Rows from block 3 of a small sound classifier, named by matrix and row number. Rows with one number within an expert belong to one neuron, the router's apart. Each number is 128 + 24 x the weight over its row's rms, rounded and kept within 0 to 255. All counts start at 0. Numbers have three digits each.
After each expert's rows are labels from the 100 clips, of 14976, where the router gives the expert most weight on average: "strongest on" is what is common among them. Only what is clearly more common there than usual is listed. The data: telephone keypad tones over noise or synthetic speech.
# router: router (model.blocks.3.mlp.router.weight, 32x256, trained with AdamW), inputs 0-127
# up: expert up (model.blocks.3.mlp.up, 32x256x256), inputs 0-127
# down: expert down (model.blocks.3.mlp.down, 32x256x256, transposed), outputs 0-127

# expert 31
router.31:142098145113102136116126086081133111151131144086124174085124072161097127140143137149143119121106141147138120083104144108128133125092166115142162113158132111162146091151120111143143196122170164149087125136146137180108139118086147110146105126095109105097144118147133151148118137134145145142148109097138142172153122126134169112124106155093117111163087103143090102106099135114130129163135
up.0:149115112134145161109125149145132149117127110123141124129114128146092141127086105120123125152148122074139119133112100119129087108149085151117136135092100161104102077154119116134162094128132162146121097148102127084116151191145175150125152158068110130159128134118145161125095155114137120140166159081129181121174140108107126149130105135142179121156110060119115133122085118121094107147127
down.0:089126136177068129121158090114151141086127089159135090157168127146186152116097098174140151120127140134153091094126169150078136133165146127094115153146135119142091188115155117145103121107120113127151115139150126176130091108124126121136124158149133154134114152107138125104114129122104080121149143120108151093140175152146130112151140138095092129142157126158108148134123164117148139145128
up.1:126136119134121110126111101147131119127132114149109124152138169171136107148093124114147104137103143157139100118146146138143143149125139106163125177130111085120067131094098137122087120118127090141143138137116128142102125087137142119145124147138124150103104102145148138158110133110126142124057120108117101135151108083176030152165163114177160177094133103120153148111107147153141149101141
down.1:216127129136098155144134124093108102138105155106133128091113129113094152108120154109113047124118145138125132097094123132115111098131112075152145031119157089136146128119146135120152154124145150136108094126142143129116147098136157140123152126112105135122112120133037116118107147138154147130116122158137117141129097132148138112133137102124118144128139151117122104140095108153138141092112
strongest on: key "#"; last key: #; first key: #

# expert 1
router.1:129083094137149175149153161136148148125144112114129148173146129158130099089136121128122097164148150116110162157118098096122083133158098117097141127119119108094106155147120156135103160116127127142132169136085122111154122139103099120116111128172133100155156142127130102120131150103138138106132133141144137178100122115126151100182130123114157129186107075147157107065141111129132113145159
up.0:096156111115133121121079136123135126180119133116138140134114178160142105140117145120160113149102152157138135129167076113126127114115135147150130163115133135095088106096138130128145130149180115134138123110107128097155188143080113136154114132119106136103142101096104124131148137115126141141109150120106154150167112069117154083125143123132149091153099116107122127124092132117113110122151
down.0:140135115121156112138123105121118150089129166133089091121119123148118118138133132156110178130106130109098149166075128147185127142100111139134140099135106163149155148127131142127118134158096142090165128118132156147056145178137135109095127148149099138158134150094107105121139132118118123144142132142149108134104187147191116141122132130106097140109130126126137180102157161136111071105141
up.1:110152191134085103169107166135118123102098135119124145149122156102132147154110105113148092130147158146103133121134128155148096130159134134136108124102109116174178085111170125143140079131117141138131138148150143109185114129101094113110148136142081112094096129110103140130111085081089126131123140132143105162135165146118111094151153098135100154127150168133153130116108129123137155161140
down.1:180078135148156105068121116101121130145149123136169133135151124126134171093102138073115152131106123124125150142154126137086131123154114047107102132110120144113138145123120119112140110146126143107129172141112100107146130099156133145104137165105199146145111188082079140131136132122138158105104135158133158138086144145132176159140132148106141126137115127130141087119103117112128087122145
strongest on: key "3"; key "6"; last key: 3; last key: 6

# expert 4
router.4:162135160164127100117122113124163121127100092134113099086150149131145101145088125110129150093151121103138126144174145071135144163113108139100122138134113147130140131126130082170136101143134162101086142112155146124082143123123138156148144169126125164104132146137146150097102158167118174110128164160090151131111154097118132103144164122108141144083148119167143122178069164119158132089111
up.0:133070151129125159145178111106134084079148103126117200117144104183122113105139128108139100109116152093135110068133142130112131092137145109075141168161128118128156173099164097145158119093165129048129153144105133154116159111123136120168131112118100158098113115149155129129118147122138145132103129153128147139129100096117177145124128127145083169146110120135158126125086142126144114137115
down.0:137116116137117129158122134093094126139062173114144109137131129121117131118129104135131142128113111138120144155140124122112130156133130169119083114136138163129147106128104127130148147144123143123110156163146141085108124101104145162123117086108103127117110161117173111161133134100082117133150124118160131150113136171079111157142114066153152128141161052151145071136106159126143165135137
up.1:102128104104132128135111088127167103163105119155148123085104131165125138146102159135113149116117135147133062152059165127116119128155124126155100127145145156150127103111145076123131160182128093135121145092111114130099153083143153131122107123101149125094120126160116174126100110127159138136106155151132118109115117145115124102131153162168132135068138139136095140144106128118184174113139
down.1:146151123116145157146121153129126130160138155117103168146087145114103125104160123141109109136146115104146161119139094108138140120122095110159137143119139129113119125134146149125108143104104192094097116152110105129162128159088120173120119108131087065137118124092187098143133150112133119104136147176124122144120156103172126108125126098131114123137143161154140110096182081128082062199123
strongest on: key "A"; last key: A; white noise

# expert 16
router.16:119149080146114150123116094118114112101117109168156102112146153105071123145136121148187117144077164142135115144127145100151089159127163108130177109118104089142100083115144120156152083151128094157110101092147151148117119137109133113130178140127134132123144071143136119132143133130156123121132118096134158102125108115102116111141121138143080110094151137153146145125117137093113153143084
up.0:145145117115126127114098147119126098145114112165155108089063092128118112093099143097101138137150067147135170145139142124125106130120143083088102111104122111132122185123118133103063144171120128095148160104142163109120080097131131152127130150174143122133120164117151118132090145117104143095143139132162154150100143147118126157145106144152190157121101136153133128145090146149157114102127
down.0:105121126164164125114111094107073070143146109124148134106113117180117099082157191134146073106125145193146121114155156126171170116168146131137157123156122129145122151110134119150124165123123100179119084140103099153113150138119143115168099143137089162145141146134120139111114149128166102163077113106154102152118095109146143162136100109088147122142121083121082175113106138130108114097120
up.1:109109093104131151166145156140101160149163136127134158107125164096108190142150127105103107143105123099142130127140105159140089114148082111085150145102145118090104147098144138115103103170145129110126119134092118095111123160179140134127184150133128139128131120120078142147089126139154087134141135147151163124150135167124097134137166117158129129090128170099139130126127124136118129143127
down.1:097113132177159133141108106116149102110081119125118096161134131122113116139116119158155171110144129140146110156079142124109187130141143155113184125133140145134125118117135129131116152130114154132060091133131121101171103122113124106109127170163146118153127160147104117157070145157134141128122142154109151119140131136144089107149142156107113124127108083103107149120125129122119139114114
strongest on: key "C"; last key: C; white noise; first key: C

# expert 9
router.9:143094144141103100144148187156155117107162100145107102146151134117142124122170083128110149124136101099171174146126122147164115108131098119171095164118128181106138184154132112125090134120095100100125144109140104089153152149166095112137083121121145123149070112115138151110153108154084160099134144177101094122102152157130080140178125142149146158125131148095101087141176114168157099126147
up.0:136142085112128093098098145136121169114140142129144134146124118142157100139167117115131080133142135149144191157139150152154146091127086131134117119140128153089125152166091148119091122172116088112145172142077146110149157134150134149097092145093106114212116163094119130123134116127133122132136128115139148112107122142139103179128107146100175126170162093119142078131125083132142125116119
down.0:100123124110167110135106084097080107130125133136147108086144135139104121174150109147098149109101150151110134124111156152136129160111170130156148136150145142152141141134110129113138123144123142065112126085118128164171136129137140093132099130083109106148109122170081126153145115107129138138105134133137095118121137140182138093101123114142119142138142108171122193126156162112151095182113
up.1:133148137111096173139113178124161134099120141089143172149097104159090127104138131128110081146148138080119122129156098131106116145135162122136154107140096136153111137140112156127096130103159111128137168102155152172121127158145166119128138157120138104098136067160157134128142091111137129135142093110093123117183091112117163128153159134176123155129105146098107115126122135112094118146108
down.1:117103114102153124117106107183125152160120133146135058154137153070124122141114143118104116133104107135141153150147176127155136102105083149071077175118133127121137132107147133166143135130088120128150172154111103069132132140119147140115136154161085136159152150101105125116151146154127129128141175144112122127098174132177088123109130143113175122102130126132121113139166127138121154066142
strongest on: key "0"; last key: 0; number of keys: 1; first key: 0

# expert 15
router.15:159136116124152107104141110122120107113144147144094143149132142115164141135144158170123078114119137133162129105140148155103188097152124089146102136098155108134079154092126163122143134147119148148174143133131129124139108103151118120108119168114143143139128148102094076116164113096130115133095109108168144124137129127097106151097112121147170144157100120112135108117166130176098111097157
up.0:122122114163108115107115095103140119157098127100114092102165122163137097138138133121119103111125179085112141108144185087119140127093148151085102119168106140104163096147111093140149098107089125094111172107121123152132129123117155131116123158127125122152129127111147139118141154151154126097101152134114171138094146126144157149109109141118151133125092117152141127156118143117142134134122
down.0:114139139128138137108130110129132130117122189157130131164115150131113120124122112152121069129102140173108110110107177147131128148151136125117167139115158114174133124133111155124131138114174074170126145172157116153106130117155110157143116102130158146105129120077126126124178122089154069136137113053148090116134100152089078145140121130133126112142114159133122150116112112115101129182142
up.1:143101141122149170138161138110121144093155159114121144126116093147064132106110144097127097146176096158129134112101141103125162129123136066105130115130101114150120159075092188125126127074104173163136150157084154139129098131122133092126103117128131145129131178173172122132148143106159116157150053117148138159129116142143141137134131118149104150151130131104132124137086106136096108145135
down.1:142127097165157085142118062129119129137089080147180121148096141112149142174133123132101186121097122071133159156179112132139118104130100189177095132124152143081139131126140126119138106148148124112117175082163101142106144115120112158106146170139129120141119120088063134124129110183115169113107166133109122105099168158133100129109158127100139110129140142150131129127136154142153122104122
strongest on: key "4"; last key: 4; first key: 4; number of keys: 1

# expert 29
router.29:135109092154124155114159075135095132135147117145168080132147119128137137092125179115164116114100146152145076144067169137142172133149129150065159116127151127119123098109097173137165131144138134147121132101149136126156113102124168136081150108122140134142172186158101115138141140097129092157145098097139163083110106121122116169093135171142125127126134091097145144160128128105127147091114
up.0:113093134119129115113115205090125094121149128152155118149145098102104114109152157116131104091149136096140133091176106177105132117148072110118108108153131125128111133171117125150147143097130182175126131133093143132152113114102128101129136101131162133149113122124120144110136141119078142121106103124121131141106183160113117090128112139085141166097112162136155102095165131093112136139110
down.0:162127134118118112142116153179127167134079100134101166112105115136115145150138129119148127126139100174094146180149111097109116132108169127139134159111099118153154148114125126119100107117175129066136135175122112099123113138149162142125127202109114130092129114109199114160118132131108118114129120118139124120143096155135112142141153078138124113154130130154140163129136148143136097100094
up.1:115132150117150139125154086116126109118132149117105105147127116084144156105121149113107132122149098107116091120099164161104138099127124131115137100144115117142092138056138182138168153142177146157142145128155130141125102108129139100124143103154153154091121149146119119129132122092127111128122089124121152102100103135155165128133112128130132115143143147112128153122137097107097117126125
down.1:146136122117093123125125136130109130117141110109148137139151130149130110145153102144168155136119158089141152132145124118144141140147128153138122177144093120104139126136086124133119131136117112060103099096143146119131174156128109152129107141143086115146138116095143136107147119110094179121121114086125097136126195129122124187102116111126136121132122102102145101111123093154150098122108
strongest on: key "1"; last key: 1; first key: 1; number of keys: 1

# expert 18
router.18:117171155153136093143112152137146150105118150104113150147127144088132087141122127103133138113127139102087154130156104174078081120137153169116110138105120127112117092111157072112127097172136168141117119113108127154091167110086119077141127180143135147098092073103100155160125127144123185131152125166115137143113114126135119080127141124139149125102177149125141137123139165145109123183128
up.0:145127145137121127134113107120163087133099142132127123110128113160124049185143116135158097103139104147119120116101119146092101141148099126129129115138153120101176121139129143138138112129102127128124103162098148121123145100119096150124121146086130109152139163101092123140100149138071136124142113092122126158136133078108122140114130083151170169148067159117112151110124130137150167083133
down.0:156137123105116172106155089139129170138120144089093122152147133148103155104139133112130120138116144126133151119108100132161117138121150144167127111111107108116142111131137129124141137096144115165118126122144144124125121189135118124162136125099120088123171081136198114136164131154144111149116107116122132129134111143080173140104117102130125104152125092146173105131129076141055084130128
up.1:132117163123135106146165165159108125083125154127143173154142111109117145126172132134130101130146090144090126131120124141106114113186099175074140136134127129166121136130108115119073129162128134121130121176152141111149099152127092135119120124157141120115127099103080150119107102049110117144116079118164094147157089114118112110119106135162110131145102130117108123117160121140128135157122
down.1:169125099147132154132120104086152111170105113164111118065144134132129147154104157092100139131128121164124121141147125102125111137065160077130069126116137122146147176130151150152120146087146149121128143118101113138104112092166129122127147156134128152154147138126141121129095126131146120130150150124095151126124172117160183101148146108085151095138131124165109183125116175110125154097121
strongest on: key "B"; last key: B; white noise

# expert 7
router.7:103109145162133123145156154128151128100163103146149162127117100166124113105133111127110131106131124110145136118142124117117094108153117121101135088178104119114081165148140094175119159115147130132095158149115113146083104099129103106140165113155155123097106078146116147135097096142131135111089133169131133096110128141149129075158142167123097104104139162159101125134109095118138146150103
up.0:107162104092126170101144076094149135138098160117144161096109074157129151116107148138108130145102086122158099140112111108081145138097129111111154140133123118137102138110169135108162144129159113116122152116056124165113115120130112130168148133150138111083143127151127128090151164125130088146123102121136148136203136165126125132118129083106157151163102091148105108121175142121142126140168
down.0:106129124160140150076140084156119157095102060138123075163142122123115139156144178099168157119120130156118115132143142142155104140088091060122158103129150123116131122131127165115108132095141138103127130164155150073128137114155141117107136137150129146146150152116152130132148126103146125123136146169102127155084186163178117160111126159141093127125141112122120151137139169119102113084120
up.1:125095153158106140099143125124133143091144170094139181115116085138144120084130138131135137150118122105124116110124124150120144100165114108113132140173132137137143109118088168108157145120091132145131117162138121088137106111098126106128113112096139131160119167127114135144180118104124111148144062088132112104134106109118123160083111146117077161177106162121117153113172115148147083159175
down.1:119091110108152114157099065131175108144085125150089091160152144134130135118111159134163149127151125126128103131112179129104125129116126159151126137109114117109135098118157123160122137121168154127124161100167095162097100156109150099130157172150142139110116117158131134145111130150133149106136150143084153138113078127106149108142142114100155104099148102161125110124119142121107180117095
strongest on: key "D"; last key: D; mains hum

# expert 11
router.11:122109129147100110133104129097111120157124135184174140103133078099078073156137147125178133130111150165122102121125167127153109098088159096156133139128134108155148115098148126131160166144129137143102135108122123135110116076131151084101129105121121140080159109164122123154084110130161101113075139107132178133154101144145164089136130127092106092107149142134079145139110121105135163156108
up.0:125110123123140123127143137145137101164140150122140109101180125090163148096100144102075164091102124135096110146092148164136149147112133116106118154151132130166119121164118110138119139133054126151120157099121143143140125117194116140120148126093161160085146146173121143145158172127081158136119122112157096116132141150107056100108115144116091166069138168116119156153154125097132138122125
down.0:094095149131064132103127173093116136119164086166137170161138133142118104150123151122192123162158125147160152115152170129149114154121132095132149061079122151088136111108140118134125133100165145099121130118137115103083130167093098117139113150153105138172116128105121139128160114151127141124125142136109150142099130113143170114142125112137166121137159081091154123123122073136140112200166
up.1:129168142143153088155161107146146149052096114126127110154121130125139143113182159099153135152136131111131173183148157110122151122108098149115114145136091187149127108118130159090139143086122104177130111134088128094093166101138172120144119159133132159129120098121162068093147132122127126105134123171161092169120098154135129116139145112102123125152133132109149117123147157139109131148135
down.1:129112097156154145074098113109105128139141137163138104156104173103131136114105092157160140121152119147104120132087134147164127149134173135097110096104092124149132124107154142121133107157121115111144155137091150162122124115128119147119198134130116163103139140134069107143151106130083093149093113089127133138096117159099109121129124119117112135151119147175124098124125168113133163121127
strongest on: key "9"; last key: 9; number of keys: 2

# expert 10
router.10:097130173103135087126108149098127112138120138115138119143118123091095073151115120103154135145135152146102106127145134144099097137123175162116133118090119116164120094083145070126141111137127133145130141110095122178114130147113129090123155140159123133097118096144108143157108099108147127128129098115156142121158105133131150064112125149117103125084171146134140130121128153107118133160115
up.0:148095090130139124108139128119129114123123138132122131140166139102098113132123098128140122135117145067137106138143142172123149138151121125088120175164138159129124127089124144143149161138104140144116137154097155111108122120081159125121138103120089153102155116146127135142087105146126090098076142108129086103171118112157139116145160148142138131126178082108109106128143115134143111132125
down.0:169134159146145138148116156121149145130113173125138086129119125119158118124141127129131115130113113138090128113127128122103124137151196192126110084118112140107174099151121137116077127144121126160102135107179107149166174163111139102147096106137099130125112134151139142122131132107149164123166134119112121141145137143119123095141112159125093122122142115093111082115111104115109117184151
up.1:129105146144163149111090153105135108119109154112154120115134145111149130151082151104112140105165096120111126133149106125116128121131138133078134092158156112167124094112148074131118096097142160129135115155154146152137116084093108124131125131124104124133146143108131111120094169114152130120195156117135080145093136122125175122109137117065161168098132137163140165110129129122140139115140
down.1:134130114121157123141142139138171147127138089116127174151144127132135172098156087121161104120090173104145163128130092112178111108139150148139115131096095120103119143132123135139123102135132154190114117126135135120102115163115098171138128110161128106128144127092055108137164126102086113124060121162149167141127125150127127065133151140160100139135113139136118084117121070143092127131108
strongest on: key "B"; last key: B

# expert 25
router.25:105127160168129092135120122138099128121116147133136138141084140102123123140141131121104158104140111116196140120096157130146136102100126203157113130178172166112158122147122151100129156143124123117093092126110104086135136113087113135101114128134093156151162093134087119136056163115119112121134123143142142098137122125148110197106111104088102120123106155117122177158132054136132149109112
up.0:108121133106118123089118137126137159144123152135153105130140134125111090153119135111110086143112119136100141129162133091115146128132145169096150133134112139122106128147097117119134130099135156149138139110112108124154133147123129112111099149095125147124102128106123180123140126139175125135098117103116111161200135112089093157067169161121150124115149116112139126132121134134147091143127
down.0:146142128123155100147105152131125117132101076114128126120115120111158096121125123099149081128140151135135137100174092127096131120132096138140112115135134151128136112121098091128136105110138143142142146131138114125154166135121126157107108150121142129171110154088058121110131130132069122151211147113128136134111164099110157141121133103146141155134109117127161139097056180141144028112148
up.1:116141115088114140142141139155156122151132143139148163139141092148140097133155099130127107164125129165134097120118144106130126154135150084118126174148107110133136121144148155121127172048095130157137117162066110105146112155139132142130133109127122122122127120128184098110131123136115116113063097124149100147175098124125132120158142112151119119135117119146091135083153126138118125132127
down.1:189123119140154108149092081080126115134120036130139137103133114128128128147127124126109121139158140125155142155108119143117104112140154128143167115120125134181158145129128107132141111168114134139098115096150147117136103154128124093138131138104156134155137117164038146135120149125147155150191140126126167117128135135127120126140121145130138133130114146134142090127086128151166151170147
strongest on: key "9"; last key: 9; mains hum

# expert 30
router.30:130089130139123127126173094103115093098160111133184152115126087166118140109140111150097130105142152123130129089116161127158113074153156102149127131144123146149114148104152098155152131145145156144082166104119153148093114096157108100156117130129145137120124123161131138105129110155163151114114110140137138135125123143142143100170120174154120101129095143126101110122123108099155135131117
up.1:108159155100106130132125121115205140178111117138135136145096152092101145142135155151126156127151110126116082142135137085121132119107122165137108136125125163120112144122094122129111141171093114156118082099123121129158124128135143114106126149121122140090135132122133087115167120125151139112081108148188152116116136139141075089133154103149130123150135135120115134130155114141121131118103
down.1:126135098111139128143074113105132140116173125150146111102157124108145138105121145118132145128159135147099107127131087116106154122143183097106158115176057135137117119101136163159113141126146129103115104118148125172120172200150114135145156168123097114137118155169115149126152130163154154166140150086085142134129168132167135166167153146133107122133115105137124114128145144110131101122115
up.2:107075125159128135127098171109133161141110119134147138148101113132117121113148110140134167110145097148139109097107145075084111146106162166131103149126106098108129156176136107093071144138132164127115082133091134113171164184078128138118107100095101064146122124112121129150130112106106113112115102128142100149134127102091147137147108123130094122160132061127095122081141145174107113159140
down.2:109120089168154126150103121127124154147109145140105140146093143113124075158109152101143120134114153142126109161146153141123122099110124118144077117102149143173145104113127164123163102109159131120146147172135083128108085124094152142126106168161112122144142143090112108114109164118126152129120140111148139139105176118133108139100153123101138095143132158132146142099113127105107119070162
strongest on: key "D"; last key: D; white noise; first key: D

# expert 23
router.23:110141128128109141067084109118125148136092108146137130128099137144147101169118152160151097150124132150147066144149141142121146106133126130135081107110128123154123126097130144123155120157110095136156113107111133154117110090124166126076122130103155094142119110134139102135157116116135112146059110121099139123139105106103138144117164124113131137106156110165120121120121160131135136121112
up.0:149119130162144130124152104100141123107147144106130131158123103135128139072136169127116139124180102131159133128118172152097165103161125077146143110151105156083110137101115143125149160178087136159139140114085166169099141078105095106127114123125134127161104154161156134134095109161136119100167123101123144123079146131106159123137130165131161153148108089103102090152151117145112137129131
down.0:061141125146133137125130119148127111173096136138101065073153122126107122136110124083107161129135150124084124131104122115113145154103101146090113182158122099135171097116143128166120113128133162099141148168161143120125128159124141159094158131131109145125146120158158145159149123145115093138127159160111137125117140187169115114122139130117138123106136129119144096135111164104137160116124
up.1:151113139160144121123146127086134096124137126111138121126118061127090140125126136122106124107152102159152115145123163125098140087152130119128130095156119128100120155099105150136150146153098126137119165115109140113117113114105119116115116126121139151165118186193118165162102126170159119105107117106128147122088128135112164094127130172128169147144108071139099054164146134145131137118131
down.1:086151125150143137115125097153121119150113140105097065101156126125142129123121140084128139129145122101102135127123094115139166168107117154082125202137096105113170113127124131142107106119122144053156132162118157133146145163105132149133155161127092135129144115106206155148137148151098146123196162160138113138110169150160119110125135138110127116119129125117144132127113178119131131125143
strongest on: key "7"; last key: 7; pink noise; first key: 7

# expert 20
router.20:101065107133131148075088121129098144141191099134113140135101096170104111159143141109147143146094145139152143127116153136119107126105135117185154107129106129125145124125101127159113179125130134164149143091127076133125138139144124125146118102125100092132103115133130153161102086114144143159104115126127133142149105097119131112135097179110131058149130105123101142136121097133134107157094
up.0:150128117151086118132127076081130088158125155074115116126148133105143115153115139100131183137165144131127105136129091106138130118117106138131133124180129116156104074134145106162139126129172158150101151107168153144194124083136130098115124124174114153106136156130132142159142159152118143155170188112144150111137144126152178126084142091096108136138094132117126120127090126081129143129119
down.0:100141141125112183127148166114114136140144063151142098076099160113127155129101139113117109128145126138095127094164131114141113145166166124075139134091125126106112126128145109142152124092100118174137117139112112169094133138122123155186137110102158121127151125116137120099117108147110182155103103124100146155115120140149173119146141112148137128144129122169136200143077137115207145158099
up.1:097123178145061115134090108132090114108092140121100107124113201090134170146111135120138109119169099113104119109124149145073106110128095152147128152147141134137168114125140137167127096126099135146110115141158189151108116077104136112133140112208131139162148095147127115150084150128094116136080162102138060132106173143098099133112110108123178125093108134153122132130129126126169132148104
down.1:164131138125087135098135141125097108129122148152132199087126155142137101117112120115109117120128104132125059133124164134104159111117162143068165130145148130138113088116142144134159107179122135068133137113162172153145105095121125133135144153103132144104129126145153132121145122135095104106136113093145146091146111177132150106127125135126172166105123140128155125145126137119153161135108
strongest on: key "0"; last key: 0; first key: 0

# expert 12
router.12:147085094130162145149160114121145112143115120107113145094102076130131123142130094154178106118098117143146122085083106101101139130135115118127131135125116108116128162158139118092098168097162136090125104151156093143171119127124111157149095103112147078135121157127122137127126132164136132111137118110102140144175141152114118168129107129146144103168106077163090130105137155154129101129146
up.0:137099192151116124140125151110121093108116191084103128117138158122131125127108126112124104126124122110117157141111174125107140118105110107129119110120151135152077128127128144105148110144096137157106172112184164170162130070123145103117130128095138147139109120148098133120104083118087072108140155147135120116149162168127114149080126104132109172127117165164155096138167142133092149138138
down.0:103145118130134099135134135159094095146156129128153088145125113149111136116161142152089165135104140141082142133105114153200159156105148103153155173157138134151130140137102129111129143128115115107109121133093122105135095157166134115121124121119107125161111154106142135130116135120156139146090119102141118115112151174149133160097114106137062125145128093086096129104179110102156139140149
up.1:139123161165105173129115064102096145110129135096120165138129121145135139150100121071153158147131119134133155120118165093106151150122146117115133109161123131128168090130119105145159165105064135191096117158097139104158137115074182112140135126118128107168173182143132143137089168121191104140167160132151115125086126089113115125132105090098122085134121123171157119151105175105142145134139
down.1:105143119134140132163128111148170123175133123154123107143124103114085149158130110138138130136110140114115151140135099141175067114143096132121137110112105132128142147143122114121123119116123132086133082090135109162103168166160108098148134144154149119121132103106123140118124118161164132080078125139097160137134129106121105078138148114113134101108142160133107107121192096124111085136119
strongest on: key "#"; last key: #